From a checkpoint of a small contrastive image-text model: encoder activation swiglu, batches of 512.
Rows from block 3 of the image encoder of a small contrastive image-text model, named by matrix and row number. Rows with one number within an expert belong to one neuron, the router's apart. Each number is 128 + 32 x the weight over its row's rms, rounded and kept within 0 to 255. All counts start at 0. Numbers have three digits each. After the name is the row's rms in percent of the matrix's.
After each expert's rows are labels from the 100 images, of 14848, where the router gives the expert most weight on average: "place" is the part of the image that holds the peak; "responds to" is what is common among them. Only what is clearly more common there than usual is listed. The data: numbers of one to four digits printed on busy colour backdrops.
# router: router (encoder.blocks.3.mlp.router.weight, 32x128), inputs 0-127
# gate: expert gate (encoder.blocks.3.mlp.gate, 32x64x128), inputs 0-127
# up: expert up (encoder.blocks.3.mlp.up, 32x64x128), inputs 0-127
# down: expert down (encoder.blocks.3.mlp.down, 32x128x64, transposed), outputs 0-127

# expert 4
router.4 086:077141127155120161177128090153085129088196135135103183151143126165185164077106127125100087128141159146146092122088161120124124073089172073084133116151112121098117180070155144173127145140157149116094140113133156088097078179132147165118127126137106135079153165146106156175139102049153067112079179113107156081103139167063145110147136124091157183123170080169158099127106151093159177122102
gate.0 111:172097161171141089139093064116115181137114157134110127156073103132114147127066090089097081107116136109135088087119150110147087088104138118091143134158157087101111147086169183184111125143175151089148186154168142122144070180172198144206179168133154149147127154145085140145144093113091124112108155097132157124158087158118087093181086080077157154091140115165152150145105097098147160139089
up.0 119:100115121096086145116160163176181110159115110152098094083165165102115089186178099147156144093109080116151177136184076152121152171183083175137110137119151139179139099159120108073102155109107118137138098116063151176081155106063101092083126058157147087133137092076159112115061166128184120159138081137172149168089113111167114157095132138162131112150081152127102123142168134160115098120148
down.0 100:150118157180144136129149098151154119143149123142148122086105149149130138125127094120133132185136102108160148127125090146136105111137152163110048072164147114109155144125177135157121092092151111074175171148148130090089092197161159088146146069121132154109117046106176142120098077113168109134194126145125160122110135170124139083145142088196143127121092177146018160120185162187085173146151
place: bottom centre; top centre
responds to: length: four; the digit 7; orange ink; yellow ink

# expert 2
router.2 108:138081147134119095171087158125166190063157106129147169138155098068135173140094147116148202178192168106088122112104160135178136169168118172109143123106064163141083114080085070136128172156126077126075109121163103162127158078102155127098126143171122107190151155113105150157124186101098103128104134170086167133127127176167083125125113090132100091118157094078155096127109109126132076150130
gate.1 085:122046144090093117140109165164180160095111089137110122129161092094138145169106141126153193171171124110098158101149152138159142182157080183097153120067073175149088135139084099094128165141162075150071113127139084148105149071112153114132152114178134098181156137073156138160107206117127118158090163159088168152121127159144087127110122110153101103177101091083126113125134106149090061149154
up.1 086:148193103136147142133146095117069108180136163113144151118095147151123095112146101124088061059051137120156098151079120111093094063114138068186108108168164096109163128122151167139147090109083200124154118096127159095142088174135100128126080152066147173101117141179074146106184102143116131073175122125137086105139103093110170134179152141101139150107147138159172116142104146086172175130117
down.1 089:122132154095097131095172144158158068166128106143145115127177144151140120158175109122157136121122114143108161101093100130106137104123131149122084119107142100119161126144166125122113077059172153074182156169114131117091153100214156063088173082132137146074091111120190088074070138113138176116136106153179117180110132096090205124114156110190151137151109197159089183130148124147094148132177
place: centre
responds to: bold; length: two; the digit 5; yellow ink

# expert 28
router.28 099:112123157095087123174164136146144137077176150164169174090178137110148141111153181152139123156155103118113098176080108185123103140117117163159175094132098181077107103115086071120116084106101132088089086133181138089085144111146074066079136098177104149132099096138109191113165110098121089086168154150149087084107166162115121180162124142163090148114170114118097086121177170166094117158157
gate.1 125:127112151094174057070141194067144086162112141145125126108125110142088105111113137099096202131175112172048086171111111172129122169099086105153143191171074102104107166127121105124172115125102121146110109165145107121107174094165114112118118138126139109111095123172109120093133113136092216118136114074138105150207139103149187176140077159118153154098103145150147160119101137133152136076184
up.1 153:128111168077128079126161138096145092129134163151144159121149132140093102092150172160131158136132101124098091201095118158123131164092067105176196139148124154080141121135087095097134063111099159108107066184171155103088167078180083099105141146162089117096061093159117141110169064150104149098157138109187082102193171137119161178147099168140115162106150146141115119107129144133110106125185
down.1 133:146102130094187099089143197122153118153055120111123091134115124097081090145108121131148162089107126117135156121175125109188166161143082149113154169083146144193088111141103175108126184118092055182132086162089107203161176096096130166144138164122123085165143111070122084152105146148117167175114124113149144151116051098164105127095101144143125071167124107079143134164112097138098078114136
place: centre
responds to: sans-serif

# expert 16
router.16 097:153056180172061171138095114154136100106169150122163098109140192099110096150206164100144083133094091167133150152099078152110086103100099092138115076143152142109130171156134125138142109113107186155127118149150158078115069128117116104082176114140102158130090091148129121086143064127099087111161113196147118115171179118147122163128086115165107158164145135177082168167175162164080131154144
gate.1 093:134132141116119051134142137112163119138121149161108151107132123166131143154142139079082217168147132150104106136095101157145125173128121153155123122134128090080092100107149077138131094090133112110149169194164098126099173099162172104102130081133204152130045134161118157130179115141142179145099074107154093178150097135153150148180103091102180135049084173130175157075106134121165091134180
up.1 108:102150106091145112118160136125148159176084065109116126151105131067117103169100061163156193097133138075126186107183157115161167142186113183091124162076138137155161078125129149072094163141167106123146129113073120172145144085099119158147141153117166097151153117073194090148094195144173131163118120148145176130082101104143090077108128135167120064124088161108102112133149086165109112118129
down.1 109:167130148161120162140103077107096123091178162129180124100172147149147184098151183135121059127165144130133102158120103140115111095094173118159131054170136142125101153129102116169147077122104142131088107066142144094152087158176109149087116159120112200102114156104070128134185073118076129120156158088075092071157171121135142137108124160093085188170177137163164148129138156108188154143090
place: centre
responds to: length: four

# expert 8
router.8 099:176099170155158106098119090151150084176128145186089141129089142177093095154153071101107124132106092113097090111123102164131111143122064090109115120150126090091141160087170156116110111158149177138189142179146160082091105165155151114150184087110158160079068081171109166092135082141149132111145083114177127162168082108147169117154102091119185158102062180157103156152122111149131178136102
gate.1 078:126110173163088112150096111139138149057177123164084195150099152058115129168135125101101160189107121152130106134076156144160116137124092149121086092120091116085121128057102067158130110134190118092116142143145181141088112159145124054077143118177153127180094148129117168115116140144101076103117121175109157173133116146160057126168098088113185079093115110136175100120090136096159100159161
up.1 069:193129110114146155114118092117104121148123143149165112084147116180108186101100152121141102169119111138124130130120106104104125088148126140168170128114121132122104146155072159147121126171075123157075091136099130111136165123103069149146096191103084154120123086092157093125214133140112108072150110015125131085135150127146202127097170160200051108158116126082085098140183161161109153097115
down.1 081:123103140111024156147100164152167141092105167142158173084149165116141144159148149145096089120121129139153144131119092134097101089099141117157114125156119185134115137156128107095104135141137167119106116123189182086077061092114129126060169115164117160203088113116152143083158074122131110134177099173131121097163129131220110163173093136156099126128177160151106092136149174160092146208123
place: middle left
responds to: on a plate

# expert 26
router.26 112:148223091116127192100138127176099088183120144160094101099107142183108082127155101144105061088080140159180141149157128156065095059159155101130088106133178099128148144159160174116113145109092161152170109080080155134121107176131085149143102096088152170094159123113109142085131101117160139145140100105120121136082085106132167105110170158093114139166098142118160092170116169085170176118093
gate.0 100:118140086106159144123122138129121099142071106128176093121165114101118112126112123171184115108170086134141164125162122138092119123142107088132160126104167148152169153170130147126075138165130144176112067095090107119164097148113082155135135135135087097076159101081109083118134130139117144114178142096144130061127137108118110085019182150198105139187130137146084166167192082186068150070089
up.0 120:108148145134139081136135155156117145101200132081131172166143115136139179093130175128107152137110167111149092158074183090159180165102140153153148136088102176068082098114112098160086102094142078082086153169169144127077145114141147125077110150191115103151119159135141139183147140104103116126086202163147077119106150160091106166163097135081137149108150061122150070089096147089147122191117
down.0 114:116169121120049177120129122169130148119118116141098099126105181178115111161181099175131091065055116159203147123179128115064120026146109116097099125111213150150161120146172194105105153117130200153171104109103147124112099174121064157154152119104149114127140110079169164145097086135168124136144125116184102126104097133106141125136178132165124090138138128130120105157120117140114161133162
place: centre
responds to: grey ink

# expert 15
router.15 067:085132160122076114148153088178136156109175118155149140102140159104164129157159156137135119112125117079208113150066114146165118123136142172121127089116151177070125097101103059150087112074183160042126178143158176146066100122124137090085158083166121162168122100125161127115120140120138079154156119179139116115087173176146104144174117100131140150071149141171095092092148171158096104184137
gate.0 094:205119110195076189127040105168110194130093122137094107129129158116127183184157091102136087154106146145141151056151114126141113067172111128110066060085138113158137087118090120119134152157158175104146152110106128123173063138099142158121141108126161182172164160103136115112085139152108093123108080136090169159124096177165114082115169082126108097144092154085141131143111142109106137136130
up.0 103:159168079181180158113125127095095096152115111120104088132127106156139113108107105113152109117140133140095167118191134118070136065127137064127148100149152119173189173153166174091154140158101163186116124074097090093168123109122144142158127146077117102099135150175123094148085097136133165100112135087136117123158132062088183070078192169114133147190122146121137177152133076100136205082109
down.0 100:129145128099180138128168153113150137160174077149147116118145089144164165146152104106146186185098061125115152087130094140123121166127144180113119063097076122107125084139141102099184142091165053111131175162089110184057160099099155070117102098149130159151108105146169100098058152124180146098120097131120159191102134136122137144119124127151127125129076155085072104091163153169148075119182
place: centre
responds to: last digit: 7

# expert 11
router.11 120:098151108086123126147163127137094157098173136086149165103171088133149204093095169164141094127144170104178085175086161082145157132119183177157165095083133166101131084142091093134104106070116081113079106117148151097103159100138094140079099152163093114140177158063155110166164130121119101120135172113113093088097181130088110155121156182143091163138177080099115090097156173119094090134155
gate.0 101:113144086094089146167152100106090206088122142064171140088169123115163194119091160182145088119129155123175104152120166077128133106109191152163158098087166154116153089142098080141115115103102073103098127073142147126141115117110094146098094147145106114160174163059155104147163125145126083122149155128113083062095173123123097158134187146160082121132184096080106108090155144127113074108164
up.0 093:096129078072099140148158127129110175111123135074137143106148122088159194115114174177147103117144155128192131162127151085160156095115157176158145095069170166133157080167101124135112098094104088097084109119116161119127148110141113148094100162150094090156187148028153099166156119171123098144119155106123118084121161107111090140100149178170054129134155103086097119108152149147099070120211
down.0 101:109086129186154119151102066092099155104165146118081160171106103142171168104079129115127127182160179143126095112090148124173154114057169098113146101155039111085116162072140078180171103132139120125095151115161108105184112163145144152158114162149104124118119145136098127156151100138053112090088143115073123130186163182092141117143146100098185172131166105163159149078099094142153137118096
place: centre
responds to: first digit: 0

# expert 9
router.9 128:146149135077148105084127139106088075167094161098160096134129150132092089087123186166139094074141093142127139182149108107104137131089112080179175182130167157129112152175096158130125092134079128170108075128109143147148150103146072154130103177095074099088122116105100080106163090159086181148165162098156078080169165086104158173085092178159092156168167099155116164158126131121109142088141
gate.4 077:146167083110097176109166142114152148145099121154093167091140088169163158168108091109108173172139142116091099124097141210102097116161129158109096127129122076077133078111168137062182099119099142107146129116105111103099203149142108083143104073132153161100092130187134171103131155148154132100140062119136128168091078125150174104148195110134130129075048195090136119087129148138149152130093
up.4 107:140087198166151103135077191164148099104184165144157105074181119127118107134179133070105128159171079177117102135088058180142084163101140145150093093137074135094069164139110126179084131122143105159088145125185134149129117100093133098052115108139136175138130084166089130064150145088087127151170107154081136132138153148167122156133089120150114185138124121151142130136154160175119103143092
down.4 121:124152099060099170111142144116146110142083096139118074134116179093122090132121114184184088064102119133149197133189137131106148083183127111069139157084207139185176122139148171096100144129104137146166104131065127181135093142073092157176168126129122104116161125077189104123102122131175130149130144127125150117102086119126094111085163133170107093152112124116110142177146076130088085093178
place: centre
responds to: on a plate; the digit 5

# expert 14
router.14 130:131127128171134155187101131146162176068158138175144165099130106134161133163145107120111156139123133096129112077101150173083080124160126156119090062126092124113142098089125131086141152155165169073128169118163114099094094152105175086119143075174170161156104126175102186129129174122146077082148085168127145146090099187145103103171171068089155100082094166083165079098094111113162149163093
gate.0 096:152164112149145162123101172082102119100109191116171135084139102128144156134143196099090128153142150148104107160089108154120127144105163113212120098126103140100104130134074084113176105114019114103098106109169104110148150095147102117090094139128110173154118179149094151092174119176069114085155087142101094139168178136155137212137135145101068137097141141089168108125085185084143123116148
up.0 099:160176139156134178161145122127132114101187150186171163087183111179166170110151107135123136191149089127085091105085107176074083118139147127161081087145089134083110153126117116101180138153097170112098102094138085105062161169135137096094117072145112169103104117143115166091158136069162120064175130128089147135102109201126155150139172133111087164136104152089133059137155154134145164123106
down.0 100:136111131154104127147137098105140171101120103129145151105117070134169156126158145113110172168153119046124090133068125102163112136125177165158113083128070099073188098135109066133169070126178141045146218137151100116128155117182160111134108113180113159170083143161163130114136140179135091120128085159120147111123149151138134125194149094146134113076114155098096139047147158148101100178135
place: centre
responds to: length: four; grey ink

# expert 25
router.25 131:120117111150169105082118149099167107180082121118080092176081131120117064171123082096102175092121119136110144091175142143145150143140124102090082184145135079171161110111174163101125152149154146144177163151083097178148133126109174160183129118083165091129114131181123108131079154157159166172088088140150156185127070104158141102135117096096179094099075172127156179097079080101156146115102
gate.1 099:110122133168108149145150070091144197114106087171154128134121175134158086164125113091149183174107096082101157089128118151083125094116148127101101150154078127124150133053165110152188121161178179031168162151111092115154094192136164084133145106114158140119111117161155165103109153153140102080113087121113148161133109165153123074176120063106152098071096165138118138073134105144111163118162
up.1 100:121122145109145120164108174164118126123170167119153148089162094107104193087140165161077118128182131140164079173121128124164105200117110186148152101101121165107082128156071127119060134096098079168093099103191179138082158073112086140065127125206120150144139124077102105155162131085103103142166167145120115099098174173114095163128111153119108178152156086099130097145142161135111073140117
down.1 088:169084129170195074113097132101108129152154118123115111183133076138124155092111142080132174127128149128069148120122125112177189164097109126091140142173094106140076152120129148172182191155102058159104103124148102181184133113138151178175091179101110135147155160111077120146114139127053155168103143097068131174184148121120118117113057179129132136119110086118145165143103129077150138149079
place: centre
responds to: grey ink

# expert 12
router.12 132:134088151162169074077091134160139113163111134072080079162106121104084140139103097076115121117115116169172141131158114078187158151103151160068099141124155077153090134167161156169074148073143063160160151157109165145163092128143164179153137152103147118151170140091158062142099124131128177195094145134101182164102138089153085102124076149131142142156114107163111184153116143117130092178106
gate.4 128:133159123153168093128094155149102146118130147121107139137133040151110175113064115102097163150158209118147112100108178089155134197120161155123110135126086132129065129118134128144101190119150092132107142125130123139145132139119162135131087151127146166160169205148091107148124173126097142154098144110100166140082105128143109100145122137057135161132131094103221130133058141053202139158050
up.4 140:121125107182200102114072170138128116139127146080108101161137058111106149130098117070102148164159156144153128072143137084166146180096162152081084134140121085143072143137136160160071180102137074140127161131108117154167095132122199158151104157105148137162190176138099094152101175131091178162105122145079164176085109097158087086117111133093171155140105112127171153132098130099152123148059
down.4 119:160095113155191105083095196120129112156105128128098075125139141129109138140131136077137177137095101160108173107162100123185140187157108169114069107089086118168087090189124142118144155137107022116139179161100081169129160076139176130141117116094156158161110128093150091110093157120158156188138140165113157178092089100193144119147080147155111105141104106111115171133148154168103084157129
place: centre
responds to: on a plate

# expert 18
router.18 049:160131112113051137096150121170119126126089124184091203117105143094136140176120173148123114202085173118146125172123108138110174127181083175097117060070119112138156107093138047095147106132153153093103138115111143109115181100168131097155138073169158126150095145124208123110107142132126146145066084169140101140160110164139167131105203119117121105087066120089106136104135159144127109149172
gate.0 121:179123119098146114086146139111172147166053133130144094117145130140084101202087084112150172140131106156088140141161098179113125158140115178136106121144128086161138113176165130112144134127106099126154133140082101162158153082174122114159098107102144164133105110123153096107136121176126221121145045094113121167143091101234160104102137099134084090151064201120103172097147138150098097123161
up.0 091:132117179186110115105141095118081102142140092130126082107119159128146141098149121097139143166124067165107139069155099076105182141077158138102130132167112152112147179151154094163154107114207153083154119139142103117141126137180156073154139141142082136122146127120152071070071073102087179165140141091097156154196119058085159124100060120134166135132139160205102158145176117135091125117152
down.0 096:089147136175100157195142101122136114099169128156172098143159129141137125134129196151106062127068164132135095202072134101134132133081128123167160103159124150111162140095127124159126062141146170104074151121157118049090125121133143126052134134165093134142096160176135146150185085106107095091140154136114066082155193135112156165118172177099152189092199106166119113110144113123119126148144
place: middle right
responds to: length: one; orange ink

# expert 21
router.21 099:169106107163177131172083095095085182100144165092142150141102085135138171106095116105084082084133155085131075091114162105140077102093170085141122124167129106147132118094113182161155160168090149159109157101163117083159076177108162187157112169086141163154119152158097170169187098152096066092120114106110116120155129153142132094194140099096093160084172111112153142106108108095161174120083
gate.0 077:126103121154114144156097136078130137067139145096198154192173147085119130092170218131174131166116151144102138148079147160113156181112113116164159100144078179131048149107077118126176125183110131129065086126139113116148153084084134140078126147115071100161107150152115153163124124120100131107101179168096068121179168113109111185130086167128101124102156098095116104090119168081152125126119
up.0 066:090144155122086186128191154150162126102109128126136125075160164115207137184150162160130130141198097137141139157084098170081112135167134166187142079091151126136184100165090096092100076087142133053124123120122127156119105129132105096092134104143130131128176100105149129078122166113128109131199110171134133096081151132113135167089191086179141079131138163148098107085145138157083121077181
down.0 073:053096173150089092124117125102117178085184137094173137112135167095138152140150183143114132155174148100083098177124120125140124164060116114155177175128103150110116136133062082169114097122091104150059064134166121171118123130131143120084141133143083100111111112112085167135161103138089108151134169165119106092176170128142082217139108127174120161161154098143109110171150165192081105093134
place: centre
responds to: length: four; orange ink

# expert 1
router.1 101:138058195158071118183094085150148176083183106122166160132112190079140164158138118094142121126098122102153108101075114117174117096133126155097124112140115173108114112073094080164123154130170138078119175169183125120111083154095165128100175148171138137183138124137137154167128132116113070122126106179104149105121148159164075124183088086154105101087170119126101110103165122174081068169121
gate.0 114:116120137119107085179097123147149172080139103122145198183129138092131167146086122182133166114150174073123106088117205127160141115178108150110170147092101178143095074082106105089099155153118122112084105128133132140130132132089147180130158179166156099167146166110096132189159187121116108120124140171124150095104079176143104089160145091104108091074162074103169091120077063117138109174122
up.0 115:095164078117164137083186103089083105193090107112105100156093129161128109104112141112156112127111129131155145132152117099091155120098157086099091149145165098151175137132191134152166087058140132145203161122059115129154163100166126144197114151083094118090133127130206073132081086126136156174108160091148107169161133086097158122088123155135166160170119154180104168100146142143121181088149
down.0 101:096150105134129105160179168117140137073132164126144182104142088142194125111125173156083186140162154063138103103106160173093142217130107153189155098102108142103155088087094085071136127146163180086100186138138102129113172065140145063123126103192116108132098144181118171142142151153104094104113161138151084147140150136116155160139194129125143126104142130092160115055079130118164129135121
place: centre
responds to: length: four

# expert 3
router.3 054:115164147114132064149132069188157117110118173134100136155103130105090124103063098171098145118155156102129109157133184116145120132137148121109195140164156124106133100102105151159080104136158123082121090150160149138089122188177140112158161139153132112054102154125080137162155174117147174134112149131163105099092103167097100118128134128070158134085150124139190083168058079067197180177082
gate.1 097:115128108074139109140147157140142166171095108138108147160109131104104096144103071145112175072111143077129160084177143136118166141179115131082131177099138119166112108099137161093082200180118132156129105092093161181134146122031159206169129112124175065149105134118139151155097204125161133129117115124141168153089053159152102081136144123118153054105092119085139117123105077123124151135107
up.1 098:155100183136087129093132061110109111117136110113148125100136152121143164118168183118184086169116135133148119182088111104116146086107138150147139106126102157073156121123117092141170043055118138084167121149150119079118126095182109084090165162152087156113137123091166078110150051158092150116170133139109105093158194101113142188090103146162095171146136112155083144097155192149084094138170
down.1 106:191092172159127131146059152098102158080171184144140161068172083147078144118123152101113120113164162107121060140103143153105097178100139115183145087164114139085109139106076139136120133125097159131067107107194142091121121118135114150068143130162126177184083142186062129108173123139083068096144108125124116128119133156155118119176148109117103160084152079130174078137106184110137109150087
place: top left
responds to: length: one; grey ink